config.yaml
model: "contrastive audio-text model"
dataset: "Morse code for random letters and digits, with fading, noise and interfering tones"
train_examples: 26041
input: "waveform_16khz"
tokenizer: "word"
vocab_size: 40
loss: "softmax"
embed_dim: 128
encoder_arch: "conformer"
encoder_norm: "rmsnorm"
encoder_activation: "relu"
encoder_mlp_ratio: 4
encoder_head_dim: 32
encoder_fused_qkv: false
encoder_qk_norm: true
encoder_inner_norm: false
encoder_moe: "soft"
encoder_num_experts: 32
encoder_moe_every: 2
encoder_expert_mlp_ratio: 0.5
encoder_slots_per_expert: 1
encoder_shared_expert: false
encoder_wave_strides: [5, 4, 4, 2]
encoder_subsampling: 2
encoder_layers: 8
encoder_width: 160
encoder_positions: "sincos"
encoder_kernel_size: 9
text_encoder_causal: true
text_encoder_width: 128
text_encoder_layers: 7
text_encoder_norm: "layernorm"
text_encoder_norm_position: "pre"
text_encoder_activation: "swiglu"
text_encoder_mlp_ratio: 2
text_encoder_head_dim: 32
text_encoder_fused_qkv: true
text_encoder_bias: "all"
text_encoder_qk_norm: false
text_encoder_parallel_block: false
text_encoder_inner_norm: false
text_encoder_drop_path: 0.15
text_encoder_positions: "learned"
residual_init: "none"
optimizer: "nadamw"
lr: 0.0014
beta1: 0.8
beta2: 0.99
eps: 1e-06
grad_clip: 1.0
adaptive_grad_clip: 0.1
steps: 7100
batch_size: 256
epochs: 69.8
lr_schedule: "cosine"
final_lr_fraction: 0
warmup_steps: 1420
weight_decay: 0.2
Rows from block 5 of the audio encoder of a small contrastive audio-text model, named by matrix and row number. Rows with one number within an expert belong to one neuron, the router's apart. Each number is 128 + 32 x the weight over its row's rms, rounded and kept within 0 to 255. All counts start at 0. Numbers have three digits each. After the name is the row's rms in percent of the matrix's.
After each expert's rows are labels from the 100 clips, of 14848, where the router gives the expert most weight on average: "strongest on" is what is common among them. Only what is clearly more common there than usual is listed. The data: Morse code for random letters and digits, with fading, noise and interfering tones. In brackets: how many of the 100.
# router: slot weights (encoder.blocks.5.mlp.router.weight, 32x160), inputs 0-159
# up: expert up (encoder.blocks.5.mlp.up, 32x80x160), inputs 0-159
# down: expert down (encoder.blocks.5.mlp.down, 32x160x80, transposed), outputs 0-159

# expert 13
router.13 094:149136168144109131108069148154145099139135136105199096102181174120130091140160110092168118114122111176118144156141179133139150201131121073147115153082105113108126172178120096135158137081160154101169075208136203143114141121133129075197095126161132132136130154116101075162118146136129124159093123045090141146110105102141162166103114076085102098109113118138109106065160104085097145055143139135095105109102115095075156138069029152109097115166106109142136165171113139133190152119133146
up.2 127:136106106143173123112135085129096135098164090113122063126076097114153098108126060147139104175139131139185085097147133137160151150141060161129094198157143165106103117133141162123141147120152101139194178099061155149138144124126124170119147108130142152150142195192173123196144173127101140107149131118189133141154171114084091066108116135220145157164181095068107176175113125185110140150124118152140107131169169140159147174108115170060108151147158142165141164183122145084146138122088104
down.2 125:167166162108112100139101124093132106102081150141180177190156163099107116135093185202166163137088108135066148149123172098091101153145118123111138097142136114101171195100093090156093086113066161080097090090183124162112131174094129084115124163151089130083142121082109134061158099083171095168126070123082164100147149106125147209133143156059123069129089156162106107099112126107179155130119126143144124158135063114097131069111127096168106142142087111095119109094126116155136133098092120
up.3 050:145078145132125142120146128116133106111133219127092170053100151140088147113143131130122162158148181164147130163146059112084131140077127151098125058165159081133092131164058105138139135133144126185161138093227133050157100156122157098151094120107027129148107095088155099151066104079109132102113145158168124141064124096145161116129115124109236084174178157138164109128104144111102126172127126149111087139101124139092122102100122149100147098112156087131111125098126142141122128114138108
down.3 058:107122094072138127145109134126145107116137120141178038144125129152130124099128144154145115074124096119186075165062104098115105174184151144116118044146090145147163172113159084070142064154128126161061120097136131164152136156147116171115123120136104091150129147173132157183112130107084138100061111151138161147167151119170156082119141145133169129112160115091103132119186136132182059071071142157162103134161117095154111054076086155111119116113149149156082094130143144060146146086083085
up.4 122:132141138108086099130111105174162154209146184170041124084089132098087180125120129115139150150121094131084086123096096148076087084130146113079146034122116168149113159124064088128088105094105134144090116133179127116156131129136108124150148122122154100129162102076137146089101096086138136160143152113147122146148135131172151127184128174127107124123142168070063075153082160051127143098136128127115126109121135079163106065153115096119151142109083100121109094137236148149089151154180153
down.4 117:074126137075102130176165076099124140177118159069133121155104045144093102150085104137072126069095155179113119115151095124136141121131141126162137112150119143064157114040117161167104158180144083099152116186134115111115138083102169133134125127143086131152085099091131083108118122106123177141096111132180147122122135196178061139159124089111086113158129104115151112121177112190153106135175132095150222096117140127133073104117154116071101164160165137123120132082148079130163108109156192
up.5 055:190080127119152114132122140144206123138113168108137150174144162093150140138112056141146131137157120131109124126098161117081133186135120066107129117162129091127098129102148142080137148137171074106088179119124113113119085112096141127184095087177103111064124104124178112093144082128114137103103104201136073069078109169061115101097142145096154118138121167132199145127148160140095052111110165078079078192144096169083130140129077127156174106161121097150096150106179099185135086149102115
down.5 064:107048157106179121075109089187098175161195088169126124125118041152150082101129119158129115097146108138141135129135156141105141148114158096150141135084105159108099105162128144088147166152128068108146108158115070152163137127171162161097121156106116072132177095093143157162106079088096140095157122173172125109093060130145161133160135105155072109159116175143155157100148147078150172184165142149128090099150100093105099117175210068074108182073118133113101138128123156129080126099131133
strongest on: speed: fast (95); reverberation (71)

# expert 31
router.31 104:162087154114067121085145150082090106181139155083146075149156143128137124185143102079121121106113134149114164119155177114128168174177101097161098172153101125107087125138118101097128093110108126098091065178145197071135102101134126062198090118143089136100079094066122143123102113149083110129086053068153075101107151191186159147164123113117113130147091155140142124106151131121071121151120123115126143093161069104109172123112124079123117093056107096144134151120152072123144073131166108
up.3 057:111118133085120088152108101122154149103153126143109099115111139113083147100093135128087093173184143159080168114136070126148106102122161112072121082080127152094041128061086128125078093163125152116143136095140134122103119159162100151106141122159117093146142123087081169149145126139117121131109106125176027104085118079126173147080118149136150163090212135156139136134166058149139126107134114127154150112121189101106121105150128082165211163102090175146131140052087171161092102156059110
down.3 072:145157171108167145139077117113119175142108057144086087199114168129146164090142191153127185158176127128145141115104112139103120162163065162081094096126105099050141117119072127163162141095119074056128110125119076083082157128108116152119091130139151142119097117147100149178122102131116108148182167123122133119136144117097157162090168106115137125069112170102129140060160151072120165192160131106086163164132216159121110111106151110120110116074156153158151105124103126146194063122132169
up.4 101:124114164099059120120122187161118066130086135149113145135100173109141116056118106087113133110152155161163184205122151150086151152075112081123107108141092143116093141109165062128172099093138163131184082109144183116102102162135128105181143118142146093096135120123141126133149090072168136163104141139109089088124112132122175134062096106149157156163113157132080064075087121054083133054138141153113064070147080127118153186134115116159103113109093094150138146116132160151115179135109075
down.4 099:125105086178097173162201104105135162081135084114118099151127076190156143162125151096173158138109188103120096080136123140182086089155131152109124119071122118140127161095080155136070132145118103123092137142154094161142096100105154114043127111162152113117122169151122080145160179152151080051141097117135224137116144114120121096129188168160155118142150147106200190176134137120140120165094115087097176133064095122133131153165127092135110105124129125116160101098124058111075117149085123
up.5 108:142148197155138092185130087084129180133110150067144166073136158080092182153163140142179102136109103108058110081112124152138160101140132081109143058097114180146156102136093085153113134115146136087144162126147121164101132119055170143120132161130145083147128164143125091152153117120172145131130166111175146151144136097179161146136243177125143113099138150129152095112090165089165171117158177170082135139103138187093095150138136079161139144132163126096133118140137154219171134154106167
down.5 107:104127072078128129108141150127058085144077141119173154137106119151043144185098130122043136111106124134127162138161108150188160136078112083094133105103191081156136153100163133108114109155109105142099128184169136060134092106165111123127177150134102106138134107131116192075056086118110152131078121212109136117110135175127130131100140044133125142165149114157147133141166101141094082191174131104165181140116077163116133081128124161150117139143131140096070122135059123109098106145147161
up.6 121:134061138134101158140135103145158142121194145142112113110137116107133190160105110095121117152136156092123103098097085155099087121132114090094122152122117159120091177105117139054093056109115161178154229116175097112155133097180092151130121104068118106126148130157107143157148099115184119074143163161167103121178167109116194115164138177190136127195159153115152111165098099087111096126089096134074106123115146076135108153142164152084136105080101068127121099095155122096062070181114142
down.6 117:119155125105076115173073092129072158121064121064145179206157133146090069122097169080168112099121113157144144176165150125166150189070169120147158101123119191134180172159130152124176143127160106093098145174112131145105169136150162095107177103193112110117130112141120130132154089175141145119153106119072139110113100075094142155125123142097097129130115160172091179102103170149167140135118132124153168118149131151140197125163111104127085065154137151151210155106143111145178200107167132
strongest on: speed: slow (78); the character "5" (44); first character: 5 (31); the character "4" (30)

# expert 5
router.5 083:151134153110104134091121105117114124162142177068127121117159140128124104174146078026122118108095125191136134131135164148145161122161087054117096151125115128154071106108094141118140111082073106110125103151176227106151115078133082097216121114096130098094128128114155141137110095057083126138116140053155070118121147177178152141126120076126075129136126158091107059133131127127066132071143099137119107060123119106100141124127103124102121094103072099150146100153130055160106124154100106
up.0 090:120101126124076115084112113100144098136169185135109130149149109104093154137145173070080112161124153037092118115162064157104138053128125076130154128105113146119114114069140115131083114168085144109145169094116106110133142117123103128149099114054118139118165116175131075137136091159130163113098123131125087134135146117118137154179163138139158127130089164158130125120119162148126101228128122135081129093047149171066035108116198073122089083094108115085121080162136122098079071116105138
down.0 084:110112138046127182106146194097098058078112181122151114122108086108126150090103133187100085086156122102160138117147125065143153126095114129125120120098043072132126139199196115091138110130182124109170148191092109145123092184142100088136200192147133198135117097181131140085120113152140095128097198118102154103126187145123147106112159074118152144074121129134089110113103108154126107116112135088158120123131108150074208106110117100101088140151149145153118138126110163089106116156127145
up.1 147:120163109108209138126142153080070110139091049142180158097148117157165074054114137118111129128159078143136176101122121070149092137115151179136125112128125076187148094154151109152146142142122100113106083163106166084197149172158145062117150123154148096116112162168218180170060114135064141164150163159133134119099106152100078127070111091121102168144105101130144136121169117143130176122123180144170152119132164190117161097152096142126144116148124124169166139136128114116168143125190158
down.1 133:139095151126077069122089117156202119065132208126150165135064141131125140163156094179102102148086167156119149154158152155150176118162087081114106129130103101111136122126115131105142169114137162129095111067123113214090149176068100139124177111071131105166126063104098166134177165085165110162099123154141161123183170107148151139134138128182127074156156132163169124204131151115145123159155092162154078152166106075118122163087154156166159155112144122128133123171070161128111146141090094
up.2 061:112137135113113126117125132144158141118093096214185133129201134154155122072119116115098162101102107146124110133165098118152185109069146057205128125137121138097044096064109078136142113135140148116153068111139142096155132124109143111114120133103183158084130128103102179102170118094083144144133101156078120088159137159067127150146135100125168133132122165191122196116127123134090101153119027120073103118102146144103126155148105172129132100072127094107162075111082086163105064071123134
down.2 067:072146101101155105132121160131137139126150134110125098085107143128138108118123090170132160150215178122122117133105189161067120110093090182150188184155092166133110113122132080120125066108065071138160138167171094149132146058101119105069092068135081114081174143198184167126100144138125151081132101153132158130083146065119104109130142165121115106151146122148188161130151110133117156111145120063143173179183149123121155168182107121097160166083135138075087124147076119132099133138175138
up.3 109:113064072126120151098124136117127089157084085173092144089167123165159171089088128116041122168129171118130092148128142098181142134083110152138131171125129036094133121147124133100130119122070127127166181124104127145122116133144093125141108139140187141088137168180182072158106140075096087098088153125128097122147162133115042119093111136132143049143132131088083165146062045143125063090128096139133099092129086123099111136207097096095119145128107123172173133162113122130119139163123111
down.3 109:184158190114115156160146153101071143103127097091117138155154161069146101147172212071184183099070135142103184060090112133118127131166096152069126100097152136120143174105104123151095133078147094102061095166130138126124103153117192098122117126176137165085134107129159174058117144145140152143135067130081110119135108057145106150171118127113163168138091182176135150094118166113129099131087139182111157137105159150152142102142163127195122064176134134112113127119070131105107144106135132
strongest on: the character "9" (41); the character "0" (38); reverberation (36); the character "8" (31)

# expert 29
router.29 109:055104115096081118068168180139119124153077117112121097141129116103111118143148159153134129118175136084094106098104084164095140172159161155138143175180128158111137129119162109090108167105124099127129095149103217088169082141094162114154127064118085160115088130087082098076104129164103177098147104121097074086081070126076131110211121116082158145146128171168101104087120191139092112184133140126118111180162145082119165084102135113110080110134121084100100141155186092114156115104144093
up.1 106:136183138137097091132094130070114093093182127103097119135192141119129053137130146148118197188099088155161097118142110064170078117167144111098115111126158162216104121132103138141132171135122050096130138114163178148164096113166166135180139129144115104147153154151127094118078090123068170149085148129133133149133107087112114142181141079163131143184165122132109063126158135163136170092125137072115139113113166138110142113104108147113022105194115152138119139149138077118136159085111189
down.1 103:122158146159173135126115065206191117108093133122166126155081149153146120137151123138177099146178134066098091130073140136113169125097104067124080232119145146078089080156198151078137119115138173117210176112108088136150168144124113095140104084095084167095110118159080137094118130099138094075154131117128110102154119131089141119133098126127153162127091148118111138108062182119110104164078077110079089089139141075094163142127191124096128128117112113112118121149115139129087127170098073
up.2 109:153068112091147105171066088111152131186127129184172111182144166108155108167075114148097103113129098124066134140150189128145159131118109150127112120142172095117157168139123108102145145116157110116092123137110140146166188102108148120128075117165115201136196109114130051090118190091065152126118122106156107117079161105170137159173114097099129055119070118105128131151106128139052073074066076119093110106150102131103141140128141194059161117113159147100127119123123139153119180126128070
down.2 113:116141107172152086136154114099165112100148108137089183095118127128148120107161053105110148146148149089129101180157129134140121106154144095159138133169048134155107107128127112105102069158118111155135155086157096145110158128164082160072118167130191052128123099161179189219205129119142125121168167135089126163154166107120095099157103141162093164172193145092126154200098155068082150099173126136133149132136173121155178132180141106129121148089098179099092109147183115136131126158085146
up.3 099:133151142135141131138084121110144060090157129161185156150220161134169110109090098152113177174101077198107171147170154082167096135129133104116088124128134142178092125143103149138123162160097064096158117100178147166167119155168161099155087128162130103123148173172193160114090104118105128109103139139139124088072156169143144234153120117172090129168174125104175103137153098088131185075151093125106125100096152166123134141121096213099090125138119148123142129124142135151106144098097187
down.3 085:110098133128153115134127100120145158127102117094089096111097175102097098114118121176160125167189124059130092108075215116147178115199122125104106083122091116141119088108141119078133114125116170146108131063084145190100146139126085124073127115085150089082155079165077105118155111160143083121188132148134141125172113065067165090111113093123152097100141117123058141149038111146085117147137099132148072132115103083055128106152186091134144145128118095089125078143127134108078118160166103
up.4 118:114138139122118155076144112152088099105096112128128127055114101132129096129121120106153132146142145146090127108109104171119095141073150144092121129102088129142099072137114158108157125061108118133197108142120170105156080187100157131164180093175103102072031142144171139149137101114053154127127085115138127064107108147069102069083097119109107104118172095142067135111160111120090112106125180119124143141121119141100158174091070091128089098141081089190181167234117127094153153122135147
down.4 113:148127122110107094111140115083136127132157163128129099127064112173080152126070129181145151075115088148089094104111144128126103096175094109105138149117083149228098148113162148106145100166130255134140068097134113149117115107092109121145116145088109153162159134143097120133163138130128081086131170129186176076121111140187175126150150134131125158148095145106108093142165113127152105181063074096142068086107117115122108085155117119156122152104139166106057142050113156084077120149120115
strongest on: speed: slow (75); the character "l" (48); the character "z" (38); the character "q" (36)

# expert 2
router.2 092:171107131099097121119089117098134115171129123091154117126149180117142129169146142079141156117100130200121169154131186165083187176126109104158079168127077113065089121160104100125117114092124107124142051213144170096134092116129172100182067133119126139097063109083133116150120121107075121143095056031150084111072145149190127178147118114118110118122121171152139132090138125086085136080131111100101109062149111096118141144105108118130151087085077123136111129163109118155142103075133089
up.5 125:151169133123149106143156143072083101163128065125116131113116106153183107101118128144139164098164072143128188069134143101078074132151135176131175119110152117176121069130134114174101155132127146147127086154134134076159122137143186099111187146139146123177115107164210161123049112164092161132113110128095162134071115112129061148109160057092086150104131073114127121092171122138126209127124164177151159130106167205138140122107150110196096139181122128116130182108143145124112160094172156
down.5 122:121104085134118154110086172148167170052139173100092155114127150102183122148136123135071089138147215114135140162157152149170193129114115066158132114158141082142081116146165151102232126152094112102164171081172120157108106099147075109131098144088115138144160144145057151173157163109137094141092102136148130146162169158132167139124102111174138122091138140129157127157106095125087131191167096070154087163142085068131113177072130125066132128111150116114146084164107109172143142134073121
up.6 052:167136129074159141133094128120173066096156125099135117094099116102064082116097129115153080158144124054142092115159121122138145077127123082065087171088098147168200102102156151137114131099137077148140165096127095108171103192120188105119118153129121106110152127165154159114069079138146094076095083121134128139138092120141139077121161139180135097142133153126137073021118119096133155122113198150148164097120126141143176103138162164155126088120161111097125092122132063173061085122080152
down.6 065:128200103097153099210103126126106116092145124077110105124139113135129148128130084124081080085154088125093124160131186161105154161112111135081089133130144121193097119079128167149135097081113200137146060184084149161083084178148099155058130112117070123085099127121172129102122208170150091156111155149117107072105084142145110133147152120086142116080111095070099185098112111193086126106103115137122131179113147121171076105124089142126124098146146148115127119168122121201134101141173135
up.7 108:112129163148101123134126093136196175159176189144102143086129139102087124089141174152110123112104080117044099126084140170104122100172154098127137057097069165082138160118014120156087136097096134151118139142162136171142136122134106106127115106103141087119201137086108101136150093072158123163090157138104149159168124079156158149169140174146094104085153159071114116123105128087123183064136142149112124097136179085155096097138107122120170165142098091076151107128154199150111157130100135
down.7 111:152119141134135171148177117098100075162137101142157120174119083081078125129105123145082110113107137159134141104126136167111200150104153127114113160161181118085165073109110128149092115144121079119128109233119148080088134081097164115122097135137081155094084096091108151066122145074147167125162118116163113086111130188149086128131095067083097136167136167112194087087146139127134063119168108079139228102093136147128109109124141123137164179151169153134152099127126098148172145144168194
up.8 053:158182148081152122129066128135128096096120152154114113095116181149117121153088069077125213161136179129094143201116066106087158137143179120131124056076172085146107150124146150077077105116126112107198145136129139083138114134122146101160119109112107097166039046113072144106118084090103149079149095100100147104131070137083107122136171058133157167061195117135131103093142096128115139103113137159085110141088107118093119117137110119100158096083108129119099099118112157142126137151122119
down.8 074:140133152120100094094102109186097170116156131092091149152092187154147122106112127083114160092102180134140062167191192131111092111158157093138131189138088149159099088150161129140136089138094123109064126152183207104077054098055145135087192164078118096111099137151106145105145151122133105156092144133144099105046118136168150124123126172137102132174145125109129118186117201110131157109123133117169136101111175153088152123107132086096109081148184121120160137116172103163155163137097089
strongest on: speed: fast (65); the character "5" (54); the character "h" (38); the character "4" (31)

# expert 22
router.22 081:187126164148109094141057136132154101172149147107170129101106183089106140146161115107179124108125116189101146164159201189097166207139122071163129126133119117082148128146122054138139140112154159132128062210119212123119147130104159084214120162159125103112133094087105151157155146111118165163141131099102136140123122125161161153120137105103117110099104143173133109079166130092120151058164170166109109134119097098100171119080083126150175135120124148131140158147126150158213160125173105
up.2 118:132104099136096143052172122103077072143098086206167085101147134121126116122116158130114198099139077122130145071127135097124092164100144201151136126102198079120107168145132117155116105109110181096164064141094113145134121156158167083152152136104129178171097173158133160076050119157084115126133117148183137148078087128128115166107125108105120104121121123087089138087127064125151149157092124130138118108148158141129100108113108154070125136142104083190098133139156152012139117088160126
down.2 113:136075105113130143149149130103140150105146112115155114115145151113159152142201088096058114154124194121165176140155129179175160138191062106150157124156179083185157108090106121112140088153070129121092180123206158080113149098136095162090134145059136114073078057164093151136151149148171079174087119112119142107130133120121150097100149150186110125091126151153171154150154168128119142142195118073112072114136066120134092119116139137157111109096168170107147159155130118186154111169158133
up.3 132:122064125141118097156069131151159109129135124118160098167073128081093086088143080153178138139215138151163138177143124168118181160119116114159130211171132093081170152137179097107138142112149112137123123148098149147190137155103153129202111105132132132138123077080124153113167173123124102127149127135098119122099167124096096120111087175117189158167129214173192146075151181177121099124122092110143107128156131082159158136149108194132163168135173140093100119146108152136175126148155054
down.3 128:131157139131120107125080124147084155142093092203152165066134164124152075150076164139111143160075090122075128113130121092130058123142144168091121098104131127129111176104095162114087086111079125141143129123197183126127088174137129094098148132121176127147183155145149102122080033124143133118108111181163148173114079092113150158096164134162079096101152103098085136145131066060116181147062143147111088150098158092107111096103125087102072132151090098163171108136102148086148133120075112
up.4 132:111076128142138134066104147137128040131153079151173066150157132109146118085120147154162175120175099146143155103141132164158136167099134181142134190091166070092160124159175153102164154124140170090174098159084194136157120136140180087200125103130084186147096136152104138114174164155117151130118109082105113114108110136091124106121091116066150130123094154196152140068196115141137118118116146142164149144119144175106175133079060177115148124170149145169135130162124124078170122128194121
down.4 134:110086099161175085111140166113148158095119132204105179118091159152155156155121116124064113126080095101114120075161137100121086158185142161121115149137151098166113175100119133117156088151111127121063141068153162110105171169163082119092147177088193149093170104164142130152074093159122093135117102152157119120097100085147130162109160182169073115051108161152090141147117109093143173181136122145140050152125093112087109064120169125107155105123113128138132187084079167117106108149100081
up.5 135:189061126167200073136080102064116137107148032085123157141113105133158110110111116159129138183170125120197152109128131121110108144103094141122104139136138149157143096126119165150144156113153114098120188108083143124166138145129130150070127131145155109121136107185167151159115153121103177141166127179170128128145157114057090087118140163219141205189171117131225154179130177170122161148117158140145132144140144186150129174136119163115153104144189157170145128153137127152106098124128143
down.5 125:112113132151045086091154125114133096133030185136115148150122096126123155139093117167125130154115107129085065156161174099085096149134114125132094143143168153089179163146106112097109094138093153145116078071121131141088135181104141086158164159101162174108162105117174104107149096142182110110107094148119175112153138108147142139112156162145148049177096139175078119103114093119152116152080067129152102098117075116084127099110151051122092155129063079115081087108091140114168060141100102
strongest on: reverberation (97); speed: fast (63)

# expert 30
router.30 101:096103151143115140088159096110074140152190139059115119139125092162133054164110114098145154100055121153120156056138128153126106144184118140104116179080102164124082133139060169139089111116107100109098088200153141067166089103161161096150140090079095161099103123097135135081119118153069138109093071065151101097119142114139139120149131133119082157157166147103156118106129163198085147158069102097123141091129150150106072118113113117072089091154066104155127124113163086116085102123166105
up.2 055:135093184119109159142091101144217122146167153139158135146143122157134069127099143084143130170136175132111111098100114152120100071117106149117079124113119157207125144083176106121128176100055177108146147153133119116159089153086150109186079126163140136181142130096177149093188165092124104071173126111112090111072103151104133140134121116142189096100057113118131147142143135146119133121055195097123167155074123089134165145113118157084080136069126151126113090164158133178157150205140110
down.2 072:171114096086072101146159088101136238095112126173104049116148195166109140079076108180131138128137135132163106185187090102126161099154078133124106081155106123117117160129154111121140155128108124123097162099160153187147156171111142166094169163128178148158165086122139105140127116118116157151073170161134117126141098141197124139164170140118125130166134141163144153095136121099101130114174132139120058140148116117186087155137105190141142120142161109122084149143045107119198131088059142
up.3 112:095112146134061170082143147180080117150115075140119124111117095140116132129099172149172190134141101185108161075113081102100096116087151172120110124122110143117098147108139101142111130073096127157120079154089128091088105225111175074104118132161136123104068096128166089103132096125106122165126073105139101043099082150098093117142178167101105190170183149127166168102182165138154160162091122121118132149118130120115142078102131074094140043125110102128124142154135094062111089097142135
down.3 112:170144129111159136113077144120114124131130157151150121119099152099082137186141153134114119118080178112120173103136158150130143139149131133161128111121182028081190129145063095149120143113175088109134120165151139098163140123134093106156071196140164137130170095148179169102117153081128115180101131126117156163125184146215131188131087098109122121126089085097102102132096147094106168135086186155158101161187140146052116060120130168126147188166188123103092162132167139147121184165119135
up.4 132:150182105105189089133124098140150130143135110144073178166174179126162113122159219138111093081099098092078053103113151163091162126141118135166144179133106113071128102095119133166080181135129118147140129138093066196097107093087175167125114143179082138122137137120088055088147152141102093160166110115132183166147164094102149162189110134105132093075087124153122193092089136142155123119100134118128114128145171128155097134090145100119197082161077107090079136130128141138094141110139134
down.4 127:101087164145115147123143159155085169138157140103121139113072086094095124087103049120164137157171134162200139129142155122147144132172125050076123162166119181181097135137184149050151092146135120153117045138155147125136128135132148102143150068119163080143141094126143164161145148125122144118089174116177107083123116137115097070118094135180087157175160102085118075146152092134098120141113094155112124123141085059115138157152130072085092114051167139177158140149148085120138125143158064
up.5 104:096113104150060130089085146149110165135108148163131106081093106120051181135146126109149103150133151050087073125094084137152139126131133097095112117102109124088134107154159135090119073112130181157160167133113092116103140121153055099138136115059087111141123145123067103173149097118148142074096148117140113125151116151106140128184165175159193113174097192168094094104078107118150123142167148101080080123089133082106076117134122048106153133120117057125106113138170165064130073105086109
down.5 098:113130102125068140165126124142096128138137100130193198145149141139130103130118122076195123109122124183108178132155124102153138167137103124172176139145124155090195144111054117147144139174118090157070140199116102161089137147174169118114123122154173144114198069147154142130122148186163150171195112141130184073116155077133073113093116113089100114100103099151139144114147116064174206106115129157158134121113078137125188128163146189210137132103159120123178109108110116145146159119158142
strongest on: speed: slow (65); the character "1" (29); first character: 1 (28)

# expert 12
router.12 124:107109135074091113157101150127106121154089114103136114157091117076115066148127141164132142138172148124077142094074124095093129166172175148130088153157148119102125134111138097121097138089145060131095083163148151051156112131109158120133135095168077144114105094077131091065100128159104170128133067128086060080039101126080107153149124081090153173171160166163121150085100164159084110163133138104114126158133125101102114090109144129111100087098122129095065170094135063125160078065157082
up.0 079:120107148062130058114105100140124041134126164145158165081175190189191140160082108148108099048120100130110153107107144155155123098123076122119088071107137152137105152124142086146134156121107091134154139110115129183111104178148171069135101090154126129187142143145104095094108133116124123123081087089136159130115178153177113181172064075131110086131092101077132125141108066126087114066079107122067083087159093153126083125104116153133094096149091151140115124103105100094121134078102136
down.0 082:097104110134062142184155105151102095064158131083109119106159184126119141129146089132094177122117150098136087099114139096130127113112076151086135138153101137176119148109140173156159111092067194130162134149114085137108096111182149132122120186077072052127117140021167119129134123179156107106142099114160100142180139159205146101181135144180138118134148125110064110135075134147137104130139115058147128139156047133149131160154182099171102118143168134131145141156098143133152112204124152
up.1 081:103181122108152065116091120139132101069104118118098078086168077155148153153104130118107141167075120100109089084137099143152095094070104120108084066134129128132092154118152166103090099152108133107157168069124135103060089107157118142135138122124121138131123212170129120185136132126134155036021130123165135131111134178140159104132125170181154134121163080076126178169099125101089126099125114079080140113081152161098114171107129113111136071108126142129131095124121160095115119095043168
down.1 078:131113117079140147188104150093186106140136132147135189201143156144162095102124110116082096114073089184099105093181175094168153103145112136179191120143107091130170193110061135122190146111085094109122169123140128129154190145133130150069088168148145096130118113181116125099129200127143098132155087088102126106127163054157141140088106130126107119066088127143171161161126075142144143101111098098137103183095110109140156095095181160182122112161174116159133159096083172111101150123120093
up.2 114:112127078114166123146070132107184182114106111147180135155087120106113077105069091119094115139117172144162139210128167121060162136146159141151125151123133056131191115138172120121159119166161135154123143122104049121155157134158120148109036120107140122128131110086062106156155178105106066131117162115107152109117179103135123104087046072091161092091058147177143135148112114121126086090154095114167103128123127106107091140166118118171181193122145123067114112106157130134104164122114129
down.2 116:140120141198073175094124155158142099147161125100070098093144129091103110122181146115177124125178154151101063144150069147143100151143131082109126162126069181122065097134138124136109104117111142140172135151142187108092118089130142124124157131083126061152084144190159170185169094152123126146119136134109076181118161138110105106149152120135116118121189166162142173137145095129098157129147155103066177113151153152210095159090160056121080097124092081159162174147163099125194098124094112
up.3 128:127116120119102187118105140164210133154111133198118093137114119074103098154142165137137108097146142098074122157103128164066181152116147135146124145123125133061169144155186051076141179123122106161129135132076093129126131133092152121127105113127066146116066140103083115134153144121142093160162136105115083125152130108136109119165080095083154107087031165189084121089122121128159055132137105117142093215122143060127116131124121094128169159118152067046090145149107114094153151124135141
down.3 129:102132146143071132111156139183138105150125144140074090092119111075061146114143136124159112157161190106140093161120118129143136137103119093174099183124103182105079108141191096095148099099115178142161105112119142117127169034099136120162157063102101083109111119152169183208193146133122146155126160147163136149165147143076076085121145153149136131125149112126166140138135138106068133092140114102084149086146115122194162185183151098072089142090142080130179158165182109144183112115124144
strongest on: speed: slow (81); the character "5" (40); the character "h" (32); the character "6" (31)